A small image classifier, trained from scratch: 3.2 epochs.
Rows from block 11 of a small image classifier, named by matrix and row number. Rows with one number belong to one channel. Each number is 128 + 24 x the weight over its row's rms, rounded and kept within 0 to 255. All counts start at 0. Numbers have three digits each. After the name is the row's rms in percent of the matrix's.
Before each channel's rows are labels from the 100 images, of 14976, where the channel reaches its highest value: "strongest on" is what is common among them; "place" is the part of the image that holds the peak. Only what is clearly more common there than usual is listed. The data: gratings and oriented noise at many angles and scales. In brackets: how many of the 100.
# convs0: expand pointwise conv (model.blocks.11.convs.0.weight, 480x160x1x1), inputs 80-159
# convs2: project pointwise conv (model.blocks.11.convs.2.weight, 160x480x1x1, transposed), outputs 80-159

strongest on: stripes at 0 degrees (61); sine grating (51); very coarse (41)
place: bottom right (42)
convs0.247 102:162111177091116107130132133134122169136097121146124099147140077139141192114129125134119120088130149104079123120145122106134132134083165117172142140129123133102124127127173146158117104126146141120134084158129157166116119122164120133115130135
convs2.247 089:145100099123083111167109106186112112099111143128137130165134132147123144097153129120130143157096103134128192153122129094097130143100165130183142142128149147172147152156148103149115129096109137118147127103139131144133142184156160101111122140

strongest on: stripes at 0 degrees (100); sawtooth grating (53)
place: bottom right (35); middle right (26)
convs0.175 101:140121102148139099154093156170125092086138177106113090114116172125136073141103153107116125149123110126099105134147122122092125161103141133144146119156094177110130137092146116124125131075085125099146130156141114151113173115127162147129113159
convs2.175 085:130126114095148122094156127083109155173089130105101135126154139102102103116111157162164163159149103155148077106095176143145078120105095125137133093120152118122128136163096190168119112133155087157142087144137163120126106139102141108130161139

strongest on: stripes at 45 degrees (61); very fine (43)
place: top right (62)
convs0.466 102:135109162122167143106136093104137171160142106138098146148135134084169127146164104068101158142153142133145080106135122143114152144113119118090125153152150099139120145152123137084153138132154092128095131120119141108164147123121068131118115117
convs2.466 114:112143093113149133137119119168125102088099175140139123103081124151127116089108145144159090161088078146133135141123132126111095163151137158143138120099085137125129125145123132125112149067115130144098103150137138141143140136153173118170082111

strongest on: stripes at 45 degrees (42)
place: bottom right (33)
convs0.212 094:125146203112144164123148096094149150094112112125117110134165093118174164101121114106094137116165139121139142105132129161098152136107165138118137096119131121097096112123132104160095059140142139105134100140148135144132152164123125147101131112
convs2.212 086:087132138197100189121165151134123129128128120154163105066138135117137135121150136148107119119113098133121142140116156141146126083137133134097117105119120134108115123157130126146123161156150161151151125143091101129119175114133148144128168106

strongest on: stripes at 0 degrees (33)
place: top right (40)
convs0.297 104:135180105162122136140128152131124118132146124126108138112122115100171124163137129133145119128105061152132113149131130126123117121153164133132094129151122134086121160122123120116081126113115107095130154134130067144158152149014079120119110116
convs2.297 108:134122138168116122108119085149161163176138124163161153146171129119125109122124136127135138110110185117149137112144093107132116132122115085160125171168146143129150132157160146146155125137137139149120139121055107100093137106154150164103146172

strongest on: stripes at 45 degrees (42); stripes at 60 degrees (29)
place: top right (65)
convs0.339 102:199159113118123104129092113136117113128109114109120137155136126129134122155177143101132166118142145122128144115165084119093118150132116147128131117122116130161117119136146142134160127115126131111121155093143116087114090137152110114064143119
convs2.339 114:123137130192117104139115111133155159184110146160131148174180149143162138129119112164113175069132151102153112114160130089128115120100139121130133145152164153133126120166166139149142158148147108111162161113140153146088123114105113129155158183

strongest on: stripes at 45 degrees (100); sawtooth grating (43); very coarse (42)
place: middle right (29)
convs0.32 098:127134117141112122135113177086088097090095145113106111102126159112147127114161120109131138116141124120097115173089151112151097094143133190097125122105109143154131147129132140138125148140160135125132126100159133111116106141133101089143141130
convs2.32 104:137140143152113127130128133113140151137136112127124103125134137106153143154153145169102149133146127173143127129134129160114122106114138136126151143086098119092067107127137130123125139183152146108161150093138102126113094142073081095116141147

strongest on: stripes at 0 degrees (39); stripes at 60 degrees (33)
place: top right (43)
convs0.465 105:126115153095168143156111116151127095119132160104108127123062136117158089120153142094133132135149145140117105111171123112079156151069135126101144133219108141154097151110177146117144135134104121119122153128123145154131167069152116148117139156
convs2.465 100:142134108090118107151122163147105147131117151123141114123132061126124145133101125157151078133141122113122114180102146139148124129141177132146128122088140108121135140138102104136138091116113135103123090137165139134148102139186116144084108125

strongest on: stripes at 0 degrees (33); stripes at 165 degrees (28)
place: top left (33)
convs0.189 099:069151128158141163129160135130159141124140142172145150112122129118146135068124126137136149118110085095134157102103140137156138107140085151122148153120125160134141122131112177094136151110140125162142096128116161126147181116154135124164092150
convs2.189 095:152141136134085127151123126155104090094102145137083091135116106116138148104138144114126114161116112128103157117127135097125172154058159161144123092158146135168155131176127144143095155106147140112113105120168154160137136134187139184122114148

strongest on: stripes at 0 degrees (63); very coarse (42); sawtooth grating (38)
place: top right (40)
convs0.118 099:131134087108090109177099168152127053092132181110138125131115137187111106168056149157112073139112131099117148170114143113146100137134141114142128121141130178119118144111101101131151115135073148090151150109144102152113093141139135127142117147
convs2.118 124:125116165145143157071172133110113131149124100148131141129180151104090148095101145116106125124135142126092107111096143149119124110129094114093135096108153084116118176152104140178147122147170072155135119150153157133148146148117105090147158129

strongest on: stripes at 45 degrees (58); sawtooth grating (42); stripes at 0 degrees (33)
place: bottom left (42)
convs0.90 098:126169144140123135132155139117096133080121164122114116112146092182141136094055124161150126104140116118154193159102187154151136135150144113130122093080116125107140131115104090127105113116110169117150147167144147139136151182106156123135147097
convs2.90 076:138139119110114139137075140148136113089079140131142125099133122135149141182104132123113123119152113083113159141139102146129152117157135104103108095100115125074075115124098095135147123145121180103084141147093072138116153123117141133127154121

strongest on: stripes at 0 degrees (56); stripes at 90 degrees (41)
place: bottom left (35); middle left (26)
convs0.433 099:126134088125148132142120138194121116116133157139154115106091146127146105124151159145131104112102120146105119138160116126124142201116122142154123171150111144137140179111124144105122143096115118119115142170120137177196184134134153158150123119
convs2.433 093:153133139144109107161122124109099094087079150160115121142102130145137127140112125152116124100131122170071097130143121114110159151118147138127135116118152117134140144125093130129104108121110131132102114109135157149159149140134140120128148105